config.toml
arch = "mlp_mixer"
model = "segmentation model"
image_size = 64
translate = 0.12
rotation_deg = 10
num_classes = 32
norm_position = "pre"
activation = "gelu"
parallel_block = false
optimizer = "muon"
nesterov = true
batch_size = 384
adamw_weight_decay_other_params = 0
Rows from block 9 of a small segmentation model, named by matrix and row number. Rows with one number within an expert belong to one neuron, the router's apart. Each number is 500 + 25 x the weight over its row's rms, rounded and kept within 0 to 999. All counts start at 0. Numbers have three digits each. After the name is the row's rms in percent of the matrix's.
Before each expert's rows are labels from the 100 images, of 14848, where the router gives the expert most weight on average: "responds to" is what is common among them. Only what is clearly more common there than usual is listed. The data: patchworks of several textures. In brackets: how many of the 100, against the usual share in percent.
# router: router (model.blocks.9.mlp.router.weight, 8x192, trained with AdamW), inputs 96-191
# up: expert up (model.blocks.9.mlp.up, 8x384x192), inputs 96-191
# down: expert down (model.blocks.9.mlp.down, 8x192x384, transposed), outputs 96-191

# expert 4
responds to: scaly (66 vs 10.7); brick (55 vs 11.3); plain (40 vs 11); centre pattern: scaly (25 vs 3.3)
router.4 088:477515493503538478502516543511523510475507507510462467516497531461523450529536460483505438498496482533519509505462511489499512531530515508451523515520482526492491483548477512500494499497469514493494553486498487505481480516518505483496434492496528526499482531482545521498525452491467500556
up.0 078:517546517547526500500500474489483523500511502500500461500504483555510550446511500551500500500500500457500500502496459459500500487498500500529491500555500500546500503500500492402500500504445512531457500439493502500510539500473543457444526483500563503490485481500548519527475544500488534500
down.0 094:479461498500504500472560526488515500461451483500492500476502500500492497500500522465500459452520500488500500500542500500459500500500500412459539473500535535471459500464500591500500500500505500563500505503500571519500468500566500500500500500494500500500511498500500466500446500500514487524
up.1 078:500500471500477430509500500427511500500500444500507461466500511501500500500502512500500500491500500500479406500468500500496505529478521545500484500486500482500500500500500500434547500595500500500500500492500500543538500502537520500500450475500493500501553500500500500500500500500533465470
down.1 085:450500500532529500492500500531500500503500472500425544509489500500500500500500552500500541524500549500555500500500500500519496500500480494500558509568498527500515500500500500500500500464522532498500433442520478500495500539500518500481529485500533535505574544534500501515458557500500500469
up.2 126:526500522500525500457495500568527500539500480486466469560499500500493500483500534403500507503463500481538500500508500500479523506453481500522500500453502568451500500466483500526504484485487493461500500500488500500456478500557500500500512500554497521481500552512500500500467500500503500516
down.2 112:446500500455500546500500500405500500547500480519500532507500500500521488500473445574500565499507500563466471507500500496500500471500487500500516467508500468500500533493500462500534500500528507520500500500516500500474499518500500500527500500504491445500500511500479500500509500500466436536
up.3 148:536502486500500513485500528500500541472525500479500527589494500500500500500500500500500463500546449481495491500516506502432516504494570538500475475500500511529486527500500500484500479501519500500500557471500498500472500531503500500471529483500546519503527500488534555535500537500502500450
down.3 120:534500494560500500500500485510528518467527452500570464461500499500481481509500500500472472483479500500500517500500500480484470503489500500513500482500500500464528500500417538500463500500500500519485500500495483500555488500503556500500497580477537474526500513537500504500483438474500500500
up.4 109:500516500500500402554500500512500500500512524493500500500434500500434486500575500514500569500500550500500473500500500500530556500504500515485500500500436555541500500429530571500475466500530500500500500495500500500500500445500505500483545500500500500526500523500538506500500500522518512500
down.4 111:514453474500500500459500500500495500464500486500500500463500465500500500509510470500500500485500500458500500500463545500500467533539500500475500500491451500500500495535500500500469500500500500500521500539500500500496544500463513502501477500500509500495463500577452500500512561500552500500
up.5 132:497441495500500482567500482518512500500500500500501500500462500505507500500507522546515527472471533500510496500500503512500529433489557495500548534486508538500502500468500471511449466500483500530492465522500500455500500542537500500535500500495477500500476476507500485519449511517454500495
down.5 122:504487500529500500475500500500500500500486500475539500498450500517519532499509500551501499500500471500500500503542477500537500425461474509475456500500500500500500500500500499500511543484500500536471500500500503492503550500429460488513490524487500500514440500500500545476568500522500502500
up.6 150:538469469487528499414469500531500532499500500432500500502500500556500500500511500500500587500502500506535500501464464500500542492490500500532500498500500500549527553418521536500500500517500539500505544515500500458490516475500500505500466500500500505500475445500497471500507481501500500500
down.6 138:500500500484500530530498508500500571486470473610500496500495494500521500500500614530482515525501500473496487488500500500486519523500509500494486500497524499500500473526500500499500501461465500471539500500500500484500500500506500500477534460518516500500500500500500453500500500500485503500

# expert 7
responds to: patches: two (76 vs 24.9); speckled (50 vs 11.6); plain (47 vs 11); furry (47 vs 11.3)
router.7 090:480500412514486512482495516500492499514447530485518532519513513473508459544521438473463480521520529454476474514447534527532443523512515483525473513530544522492489499482475509503492529518519498484467530488512479492537468492508505456509542537467519503518523485544526518490515484497504515527
up.0 105:500500500500493476500546515499500500500500500500500500462515518562500500537500500497494410521522500464439500486500500483500459500495444522500490493478500500537500466544566520469500500500464487500500500500494450509500500500535499500500500500500487500473473478500500500500500580500500500500
down.0 092:500524500500500531500472502528514500472505513500500500500467500500500564500500500419546544486500500500490534500500520500491454500500480494500477584500550574396505521500500526500500500475500500505500500532489550500522500476500500545500500489500519522500500500500500464484517500500500500555
up.1 121:459500499500514500500508558500512500511546459520500474500500465500479500500512500500500500485500553500500500500500456541510500500500518548532500500475473521500535500477500536500532500531475500469498506500465500526493518493500508536532523440532493500500477601483448501492500555497500560503
down.1 103:500520517500478486497500500525500500500500497500584500500507465500465500500487500490500436524476500553500500476500473492540542432500500467493500500553500508444500497500505500492515529500500500500464467500541500452500500537493505524500459500506500440500518438500500519500538500464510500500
up.2 109:500500480500500500500500500500521500500500500573500500500503502500488559500502500446529457500507500500522469500518500519500562466479533500440500500500557533500500495500504500500500500500478478436448465581493500482439358500479452500500500500500470506492500500471522493533500500500500527445
down.2 125:452500500500500546500527468500475473496495439535372500500500500500536522500500552500555500512500500500488500500500500500500528475500500500516500500530500500516500446540517500451501500500500498500500531429500499476518483482500482515500500500452500500500487523500513523500510513500544480520
up.3 080:497519500500380500515527500500500500500452500481535500500500536580511500500490500551453500442500500500500500531496500500467533477514500500539500500534435500500500500519500500500500500476476500521543500500528500500520500500496507500500500500500500500491500554483500453500500500500510520500
down.3 085:509542500500560500500500448500519500500500500500543500500462475457530500500515500447500500458511447526525464523500500500512477500500500500471500500479585500487534507500520500500500490543523500500500500485490500500500500500500525500500500488513500500488529493500496569426506553446500500500
up.4 133:500475544499500527467478562404500421504500500510465510500500518482500492500454492500486500500457500500500499530500500428419433500505485500504462481493487500522508511500500495496500500500500500500500500488500500500464500509500526442500500497500500500500500500540499518513481523494513500500
down.4 131:497511533500542484480500500516483534520500500538482500555500500525483553500488459500520497473500462534434500522491500500536500534500500471501457512498500470500483468535500488500500500538500500482500415483500536500500548449515514500500500529585500501497500523500508473500519500500500500440
up.5 108:500422486526498500501500500500559493445512448538500514500508533470514572447427500509500504467500491500505506500500484500508385500530460504517464500510500500500543500557513512500500500510470476500491500500546534459500537541484500485500500500477524500461500500500500498500538500500500500475
down.5 100:446552500500487531522500449500500469500532500448500492538500496509500500500520500500499500505500533500498500500500500500528521479500500506483500500500463465500441485534500500500473493521520500500500500500500500500500458502562459500523491500484467500563500566446497502436550454500495491524
up.6 132:500500496549411500500536492496447500505514471512449489500515500500483500500500500500500500455520500500500545436500445500500474500460501500500472500546500529494497500493505464500500522500500505500509449433500539428519488518528500525500500500500450452500490512507500562500500516500500500500
down.6 120:560500500500544472477500479489500519450500450509476500498500506462500510500468519500500478476500503500500530492563475500487530500500500496468500500500500458500527566500511518518500483429479500526504500500500500500467519528500469500500570529503543492496453498503503498500500475527500507500

# expert 1
responds to: patches: two (87 vs 24.9); looped (45 vs 11); crosshatched (43 vs 10.6); striped (34 vs 10.8)
router.1 109:528466526501447485511509514467539486482500459513525506522509512452506509478508509508523547505479538500453467489531481480525495537504515511479500510460508527512532522527493513489519508490447527487503504468488505494523504484474500488489456445518515508505495462453467502504501550521464464481
up.0 064:427500500511500500500500500500500573500500500491500470500525520500500500500500500500500502500500509500527500500494500500472500500500500500500500500411523497500445544500553461500500500491500500557500500444500500500500500556427500482500588532500454500528500500500492490500500559500534500500
down.0 064:500542525483420500500540500485500497559500445500500500500427500531500500500488500500500489500500500470500546500500509505466500515554517516500500500469500568500556536500483570500500500500500500495530500568441511500500567494579455471500500500500541547500492500577500470464500534499510500534
up.1 107:515503500500500500536547500523500489471503499512500500477500478460523489499515500500484481491488542459533500557515490500500485447450500500492500500500509500502500471488511465500500512532500564568438480500500500500500425500482500500500429522462458500466475500545532494500584517456502485480
down.1 111:488500533557500500473506430500500500505466504500507478534500447516532500500500537484500493520500500520512478436461499506500500500508500500541500500510500500458500484519501500500500490538522558500497500500569547500495500521418507500477516500483496494500438570455543453500500500511522500500
up.2 135:476500540500481500514553500484500514468544500490500500518526500493543567500500518500512500465500500499500500442500500523500500500473500500500487500500485500500500500454500447500500500500501624563570500500513500500460482498500500503459500500500503500500462500515500486454502473491457515561
down.2 122:500500453438505551500500500500504508532403496500500497500479479551477500476569500500500500527500500484480500491500504500482500519500500494500518498498486500480481464499500561508500500500500497514457500500456500515555494505469500500500459519556500499500500499500492509500497500506500500500
up.3 077:500500545500513510500500500500500487500517500500500500500546533501449500512539500431500500500500504500500483500500500492520474556478500500500500500500500500492527502443500500500500465519419450552453500539489537442513519500477477500542410467500412465500492449530515500500500504500503500449
down.3 075:500472549500572563526500480556500480508500479500479500500500500500500509500509500485500500500476477500500495492500500503500529500522500500500513507500434486500502500500500500500526500516520500518562506477500468500392500500500500541456500500500564500500500500511510480500500500500500503431
up.4 104:500500500500508500500500454488502501500527500514443500500482500500491500516500500553516462500500451492500515500500498508500500500475500500552500521500500500500571500558500509490524478514500507469524526534415449500542465500500500498469500450500500551500555500474500500434553554500500500490
down.4 107:520500479490490507530500563500467430500500500493500497505500500500474479500500496482500500451540475500500500500500500500500500500541477500500540500510500500500479500500500500500500533500500504547455500500563500521500506500500542500481447524500483513500461500445466500526525500500443500454
up.5 118:500500477491494500461489500500500475500541471512500550500500475558456420453450452433473490500500536500478514535559514438500500500500495505500551537435500500500500500500500500500490470503500500500500500493516458500500441500500500449500500487500500500530532508521415510500500543516463505500
down.5 114:500503500500500500500500495500495500500500500500460444500500517506520471500500494565505500534474535478534509500500491500500500437505494491500480498529527502497500532500500500500500407500500510500527490471522501454530500500519521500490500500493519500442510500483512500535500500442500578554
up.6 099:547452488500500500500544529550549483500385500500500500517469500501500500500479500500482500500500483476454500500479531467500500545500543500529477443500491456537513500500500500448500500500500500500527500530495489500538500500453496560498500500500508500500500527500500500485508500478500504471
down.6 099:500549512500500558500500549452500500500539500500528500500500500500482500479489434505500499500500500521576475485500500510500500432500500496500483500500500541472512500526500453550505512500500500502472500500549487500500515528500500487500460458500472522500500420500500500500500500500488500500

# expert 2
responds to: patches: two (71 vs 24.9); diamond (56 vs 11); spotted (51 vs 11.2); woven (40 vs 11)
router.2 102:485489524515519455509485463493492533490523464523496512463465452526528513500503524521495542497496504476487491502522471468534500510473488440520512498454522509490482479522471484529512476532513484523502497465465530496473513478486492527503538528492511491519506488509515493448521497445495506497
up.0 122:530500500500508526505410442500500500519479517530500494475500455500477499532508490500494500500457527500507500511500469552500508500500451500511470500500586511473500500500500517500500443559500535500500443500500478473515484500466539500514533537568438500477505500500500519500500518467500500470
down.0 114:500456506520525520506549530500500454526519502464500449500467500491538550526500448484500511503465458554500559500500500449492540500486500500532541540500522464512533498477464500476464503443528503519484500491439489439502500500500500536500500488421512500474500500504500503500500500512500492480
up.1 120:500519500500507512505480403502500500500500506500500533500514521500500486500500500476500509500500479530500500508487500500524495483468500469500490497500500475539515500475504503500556500500500527500530500465538503500538500466392500478500500540500500501500500499521500485504500528500523500500
down.1 128:500511500500518465533505500442514500516454500500537500489500514500571500539478488483500494453476500500570500501547504437500500532498500562500500500485500499573513500477500526490500468487500494500500528500475504546500575478500500500492532529500500500502500500500498500516485500505500506455
up.2 125:500378546480500498500534425452499502498520513500531500453430505500500548500532500545500530499500471496535500500500485500449540497470500500525500476457527506536500480542500479484452459500523453500534493500511487497500499500447488500500527554471500500475500527473486546480462500500487490458
down.2 117:480500500500500494488486556500534483518538500500527500500510497542499452500463500533500501505511500500424500531500508500574462466493500476451500534518500500489500512500500584500500500500500468481487500553500479500500500500500488500500508454500500485500501500500537500500552472510516492455
up.3 093:514500500506573486467500498500486500469500500500500500459500485488500484479554528532441500500494500500500500455449535500500501529519456543511506500500470500500495500500500516500500494485426514500484500500503500430514540490456500467500500496474500500536509500529551500602467504500500400500
down.3 078:575500555516500445487500500500482486530500500521500482500500507501500516514439500484500500470500446500517500500500500500480500500500537497500500500461500500500451500526500500541545500492500500500495559512500500500500586524500500542500487522500557500500491500442445500526500500513538500479
up.4 107:543500500500450524480495500500500487595500500517500475500500480500507505529417500500544494500500551500500504500465520500543500500410500431500529480500506500500500531500513532519500484487523549500500494527500500440500500500500533500500495500500539475500500497531500500410500500506535495450
down.4 107:440534500500500467500476500466483538476514457500500500471516500507514486484480500535547523500534427535500500500500500540500507520519564520503540500531536500536500500500514500512494488500470500500466500546515530500500500500500510500500500523500504429500527537500528480570512500500500500500
up.5 120:500500500468500515500500473512545490498487499500510500527378500524500500524489529467543500490509483523505500500517491548500500500503500497470500500500500500504524500478500500500500540500500449463508481497533500418500491500426540500515500521459500528500500500434500543543500547500523500500
down.5 113:500430500595498500575502500500500500500506500500497500500500482537463525500491500500500500500466491500500471496500500500500534467465515500500503450560500500514500571500525500477529535500500485500547472500500500519500500491470500500500500500462515556500500500500500500466520500500500471516
up.6 105:500480500479515500469472500500500500549534500500490500468500508500500500546500471579500500449500500486500559500500517511517500500452467452500500500500506499441481500500499507500555500508500472468542500478500541500525500500500459500500495501500500461474511500500460500500460500473419500500
down.6 099:500500457476500467466500503500494500543500500500500500500500502507500518522500516500483500445500401551500500499500472527500510523500500509476500500500500500500534536500467483500442398500500520500482500520500500500500500500500500500448500452461495500512500500526564500500500512561510500500